From a checkpoint of a small waveform denoising autoencoder: batches of 64.
Rows from block 0 of the decoder of a small waveform denoising autoencoder, named by matrix and row number. Rows with one number belong to one channel. Each number is 128 + 32 x the weight over its row's rms, rounded and kept within 0 to 255. All counts start at 0. Numbers have three digits each.
After each channel's rows are labels from the 100 clips, of 14976, where the channel reaches its highest value: "peak on" is the class under the peak; "responds to" is what is common among them. Only what is clearly more common there than usual is listed. The data: strings of digits, spoken by a formant synthesiser in many voices. In brackets: how many of the 100.
# convs0: first width-7 conv (decoder.mid.0.convs.0.weight, 192x192x7, each kernel summed), inputs 96-191
# convs1: second width-7 conv (decoder.mid.0.convs.1.weight, 192x192x7, transposed, each kernel summed), outputs 96-191

convs0.39:104106133156130194193115137090095128136127142067138127091145123166134094138133136113165113092163118098095161132165143154144184151136054159116155147125116107142207153093082143136148153148120130180079136149099103184103120111119138151091120191115113067102141152107137084092104150123156160125
convs1.39:138127104180125100118090130085070163090090123152119096102099149154085129149128126165124119092092115117163136127120136169101141166178129101130107103162174099110174092129095131104124168166162094121117130084121114091151189192160147098154050148137133144195132146111180137164168163138165147123
peak on: silence (89)
responds to: number of digits: 5 (50); first digit: one (33)

convs0.93:084124129146092087167123156110172136091077146127134122084096151129168100134079119146164154117144088150119115140112123175143163214133147157154076096094094071115135122153051141094053097150150126139119240162110144127166137108197078160158087148052174116103087101165157145137149134079095141133
convs1.93:179117110134130140100126073124099123133193087171111179097116130207146107132125146118132170164124113106134113193132135137112102101092139108086172150139144118150144161159163124083062173130138138083095119107126152195123139181090117142125173194255106140131107158105134146122083123147143069113
peak on: /aɪ/ (60); /n/ (38)
responds to: "nine" (54); first digit: one (32)

convs0.161:127110095076153174136117134140142074087140139154143147142202133106144177130070119104075107067090074134155144122170108094153187138128075088130153165129124068121103121101060124092137075106141078077114093138096112085140077048106145114136091126158093132061165116207151053128162093040119126134
convs1.161:094105130136070082118185102119110184128103129104090160099113175107104107167140098097123148124133138133146090144097075115104089133087149141163135116118154142165116131123107164097128129135150163152214115067106212124113136158147137108167110092072161164104059140128110127122156073133168213103
peak on: /u/ (38); /ɪ/ (25)
responds to: thin (high-pass) (54); "two" (54); number of digits: 5 (42); first digit: two (26)

convs0.158:075159136149131154133138128145154123146126136152166114161081146136129176111100133110097126152153088157213104111176089102168125163169060112164149117195143107122086099157126128180112127167152098137166112048103171194116135142104078143095136196173096114150145133149127128137166119117146145134
convs1.158:136123100134108187194168144156175094120108194116125184098168120121117141166120061102153129191138187109136100150143111158090113118171133089135167127079118070168161132103164134128131126146093164089104144125180093107099182159096123135157155101181123107084148140127139176070124146102084063128
peak on: /ɪ/ (33)
responds to: last digit: six (35); first digit: six (33)

convs0.133:131148102119104124169147130099178143138157126172142148109127106189081150140110122135141082144109134143111117156144120093138150148152082140180097080092121141106089180087097089143139065168117106153128106168164158141084113150089130140150137061076092181151143116145051143147139074144106116149
convs1.133:112140103093142132158124029148118187117152123123144139121122145146124112130111181149116198095136096078141105128154129127173163084134181125151166125144146148127157125137166071100069155118159093166138126126197085107072097079141141098116122113120135182059115131136073093094126098083082088107
peak on: /aɪ/ (33)
responds to: white noise (45); thin (high-pass) (42)

convs0.66:132164130131216116103115094135113065150113179134167093111141122099102167092100081169125126146095168137105174134178119102139157097167110106137103157096137085160067156130157156150119078083171173109137098118193127101139109117140044157172110133087124130093102093145098164134138105126088100135
convs1.66:159124117131116078136135170168155135085152151087121178100084086108117146149120091085122157174158088079143093135117154134116153124079085127116161079146119190123175189088179103126141185186138105145149126184155120152124153155159153119118076153145151123104130158109082133144098140089117112163
peak on: /u/ (49)
responds to: quiet level (67); "two" (60); first digit: two (41)

convs0.63:161070085136122120132065088072114107113099119119060153112089185141125152108080100114146071144147125137170105160132135093089116091115154118089119151097100154127060139124177171115185158152112184143089194175106135073150136117116141099141120073064156130120219167155180152128131122082116163106
convs1.63:112163163029103069086081139121091129145093077147076102110121102087123112143103126087113140133068143110084073098130136110131086087129150148155123190180142153164176128190150197112198127135116123136233132100088112151135158167123117174132161171146105150163146079164151091161112127137122074126
peak on: /k/ (43)
responds to: voice: child-like voice (72); "six" (56); first digit: six (35)

convs0.162:135162088097167147109174107114168094081166126165177115115125142162153182076156077117101151145134143092148088137119075183111095106169131121104144125101122103080127106142062087146165091098128159116128090155027102113106100121101104127134096160080108126077043143124119065112103093075123049105
convs1.162:159076175170157165082122182199143147160120203140125192153135087147095054139094106164161140104175124216161124113119169158144145150116127166204154061134144139074069176079124166136140143067154149146108147154134129123100116125138111143098100046124139120109155113141102099144138116132147153088
peak on: /u/ (41)
responds to: "two" (54); first digit: two (41); thin (high-pass) (30); last digit: two (30)

convs0.80:100152138114125131161184167128127151126138127145143119097141144172117153134116122065137157044151084135040147137124100115122137141129090119072154097101127160139126158139091033117143116119124083146136170143086058138114198083102055084131144231146146122136044115120083157125117159153134155146
convs1.80:097089087163172145155141097121176082095162038127141083123088103144122179106108154142116165202090183141130132109119141172161051159171125107119130142165130150078169110076138160084112175127084193112094132094123097060116115082158188137147128110105074113158139152129110141116126122125078145083
peak on: /aɪ/ (28)
responds to: reverberation (63); pink noise (36); muffled (low-pass) (30)

convs0.144:151118133102109115141138092165148128122112137126064113116090124174130100131171195153103151172137179187182116162094128139126130115157143131148174068128115124169124082113187166113159164143130181102153106031127133167152144243106115171110100106042114115182139130109124152109136090155088161110
convs1.144:188125153106219197111134143121097151139133068137164130116097158119129140176086112095081095124129159048094109144108132117116152131068121083102063131168104125097098132144109129069121099101105130112049134149097142105133139148078121133112155204227157144113138172121166108068127148112063044154
peak on: /aɪ/ (88)
responds to: "five" (71); first digit: five (51)

convs0.105:154070132088145069155095137167141082119119106094181110114075155124168113055105187132086069085119065112187150089101136106158134143101161119134114149127113155106089104092128139086142095107118097102096112113157095107082101141143181134165158102149118151126156155113126139089125138103159069143
convs1.105:147158113150139123138117125126130161116112175138175147161146116125134164078058119124195169157090186143142129170099145164158144130140089085092125068117093131126121126121129097083111182191139094122119139128106132142170124127100156103129133100145147071127119126117121098111154141090174152125
peak on: /ɪ/ (67)
responds to: "six" (71); first digit: six (52); thin (high-pass) (34)

convs0.96:055082120101094142115145083112093132138140091115075088156124181168100136130072148119165072072181000140086144126152121088085142111105122139107111128166149108108123130115095087137131146167146140102139111075136047128105160182139155118112128157124136167144045150159138128154093088085150144142
convs1.96:086092131046120141104159149126115101004104110067215086103137131108132105163117115150088148112062187055147125123130147124174164140115091125124114085117139130127116138101133140109085165147057114160120098101163100178109148171104132136087145114137108103128078125145147126070205135114126157092
peak on: /aɪ/ (64)
responds to: quiet level (84); "nine" (54); voice: child-like voice (50)

convs0.67:174142131148123098153110092129128128137197115139130171145082154141136143121124096158122135074131175150197199143165186095172139121116115164139162109105133080054119073119091129109122099171142100092150121190106115136135097067075036105142109117175197104129157125166096100114138119171106073104
convs1.67:092099161122159080102107138122177137149117085135147117154122054148095152124104112156143142136125116144092123135152149205174097113115143141142082133122102165140110206091165168120101127157106182075024155100136135164125160143166094176100109142177099106141174161171135155142120181112155162111
peak on: /ɪ/ (29); /ɛ/ (25)
responds to: whispered (52)

convs0.155:128118131106157147124111096171127067071125104148127110117108222131104143128144126161154115114118164122114093137130142106196120166156132165125110143134159137135126082114010172097204148112123117089105160108140084058148094177082154160187115122060113127073154145099183139101131127065141141147
convs1.155:093179210123141124105099079099102093179124152140080130166174084172121153162134115155145198115138181165144099141086125164098155163128153137167156134077073146097196173104123099124166117078151052085197098142132102128148153117125111105159137055135084083161106131155174102077109165078122124131
peak on: /ɪ/ (31); /eɪ/ (25)
responds to: first digit: six (29)

convs0.52:076174160095086134120141142127158150102127164154133134109180119114124154163114121161098112188138181109052154123155160146107147106176100105092155125108100129149109081106196097185076125166134074154180126065152120206091121126104157105087126088189095067149126067061057094087098128172104107124
convs1.52:094126115082096079128212112112158168168149109100147176129055118107123076159102174154078112112093085102171153160116106113126148113121144109147116103111092145115131149197141126134150138125110158116141116145206175128109137151136134105184139182137180145155177185131109131169164118130142222117
peak on: /k/ (59); /t/ (30)
responds to: "six" (63); first digit: six (55); last digit: six (27)

convs0.157:102154165083140119108113099118211117133109094147137130107090087155196135072128110130152115143115089098114153146100133155150043119169128128163095109109159154124101137148148087147142084124174057156148103117104115141151139146109123132158135138159119117130119157113100128114088117090122144175
convs1.157:137147103088113078134131127109096154151143086114089134084106113143101140136081121129146115111082088098090084164118098158094193121139149118171105120127109188090209159128175122124132141157095074099172126102081117100095120184119094157130177098174085150127092166146096117126099145165143119120
peak on: /aɪ/ (73)
responds to: "five" (67); voice: child-like voice (58); first digit: five (48)

convs0.49:053145098097120121149100109135187116120099104119179175083126194121171111078123129099164091129162108119101152131099134040122106106122136103186090087131163125110062125092135087129160061130152072122129108131057094128113157151109142142139120168147080108150080099108118144083108118111184130090
convs1.49:157163146171142110146153127112176126138223110170122139143122098156129152130084127110141124129114085146121115079106135147146119134114117134146137085125097125123154101124170159075137096149088155115143090096099150081080123114104151133127168070117162167152094119140086105114115111148140130129
peak on: /ɪ/ (32); /ɹ/ (26)
responds to: first digit: three (29); first digit: six (27)

convs0.167:121120080168132112125114062107134108086151088162156149095114153086155105075046147094117139117136121110135102097139141107165147138180076147136117137142147094179128098113136132159121111128175108133193093087120147132213149127125098169141123050100094097090079105089122118077112102133175102182
convs1.167:097115106144142133125140150108102152171128179105109127189137137095131134120161088121092137177111098156095105153144114145125128155157172123144104111141154111054161152161133114118137088116130147078127130144116153058124115082125107121165145158102120151149154147119126163156110096095127155097
peak on: /aɪ/ (57)
responds to: quiet level (67); first digit: five (28)

convs0.148:113149099154139103107084104088138096122146169125123119172082113170117124149158111139121176112095239115146092159054077147175095155157067101167146124137154125086097133144162121170126103133140142120110063101088154127129117093076093134118152133057096097125090116102134154130121113121075063168
convs1.148:139166127111110156046168159118122183162119133099110117105136149143112126124105103131060110185172126171102165108134119096094099072127160132097126114153107162122069146111134162118114130119113101137141116164078165162107114091112125108148152159100221133125157151106116125146120107090154147107
peak on: /u/ (26); /t/ (26)
responds to: "two" (58); first digit: two (51); last digit: two (29)

convs0.187:091121113068116199121099139072107104129156180159133134147108089164113147155135151116104132194127136161033118111137149126122171102107110118106110125144131097117101088095188054139168099100092203130096144156099100153112139119141163150139089173100132148113148140135099141090156117157142160131
convs1.187:136139147106151164109152160112164136136088121128117190100136152076156180120144156136130171072208128141165061020102154128085178155159103099147143162160124116114137130115107192100040092123107106142054103123095185136117093122148130095129109171096078143126138109165096155153066129122160060117
peak on: silence (94)
responds to: white noise (78); number of digits: 5 (40)

convs0.100:121157217069101079135147135120111148076178117128122157159168162119131128129140114162111144162171177115164122122153102090185137117112160132180113113134085153089081074110113109107135167145136120147143088128111164132121118109065160135160140107125106089202150170105158136149093136150189130149
convs1.100:090080101149108119111150118106169132117172162129106186136121095184093101111111061112138139169131107173096124147081111125080085109139083179137067117112177159133177155142125103190124120100064143075161145103131163120103120148139077144127174184083102119097144179124095081124076148149091213125
peak on: /ɪ/ (45)
responds to: quiet level (58); "six" (53); first digit: six (30)

convs0.129:136111118103126154062123113117125131123141130131116106128086152154118097127209125095046111125090170119126071062089111118124131100130077074153095124153173134128078069158137104165129084134154171106177149137134137192150119103179193147188117137114122180207105203122153135138169083137125136147
convs1.129:099176144154165116129118105098198169157134126162080099156137098225127111119139135112119131035078131168106184154109152110138101050132117181137084138077107131186104143165129080143085125092113133166122120099107175160105113093042104129123142165103109103158078118141104096110066075091134111129
peak on: /k/ (58); /t/ (34)
responds to: "six" (70); first digit: six (39)

convs0.146:128113092113103099124125115145105081171103116115138096151119147187113135122147102113074199141147112135131078163133092100155118109128127148233062030117108129119148102148102127119127172137172159054127148118116146172160129153128145082129129216082132155138070109121135187165134111131127088160
convs1.146:200150184134090172103088135134183154116100142118122128112132134121162170188125070123131117159123186123091149129112177166141093092158156118115165139128089113149172122137143069162122155111114113183112133162140084137191124116143101154070104091108209146177083122088151046087122114146143160107
peak on: /k/ (42)
responds to: first digit: six (43)

convs0.88:105088148172067158132100100115130122118106112110152185073149127121100167079125128093121090140132065120079141122136155142049093137144104121125166162126058116128181152132085089137084120078153079131156132130100132112120091098095177104125151200150096141060100125171123063129095145106082077105
convs1.88:093115099095119102122181175113069100082133062116113130078086101142085113145131141171076070126102088173123122113154150112122098172140087130085094151134115116113139091119095156108160182176109163083138137137146127150164148250114154124120147158103149109218161205161149146141119156105159144107
peak on: /ɪ/ (46)
responds to: "six" (53); rumble (31); first digit: six (27)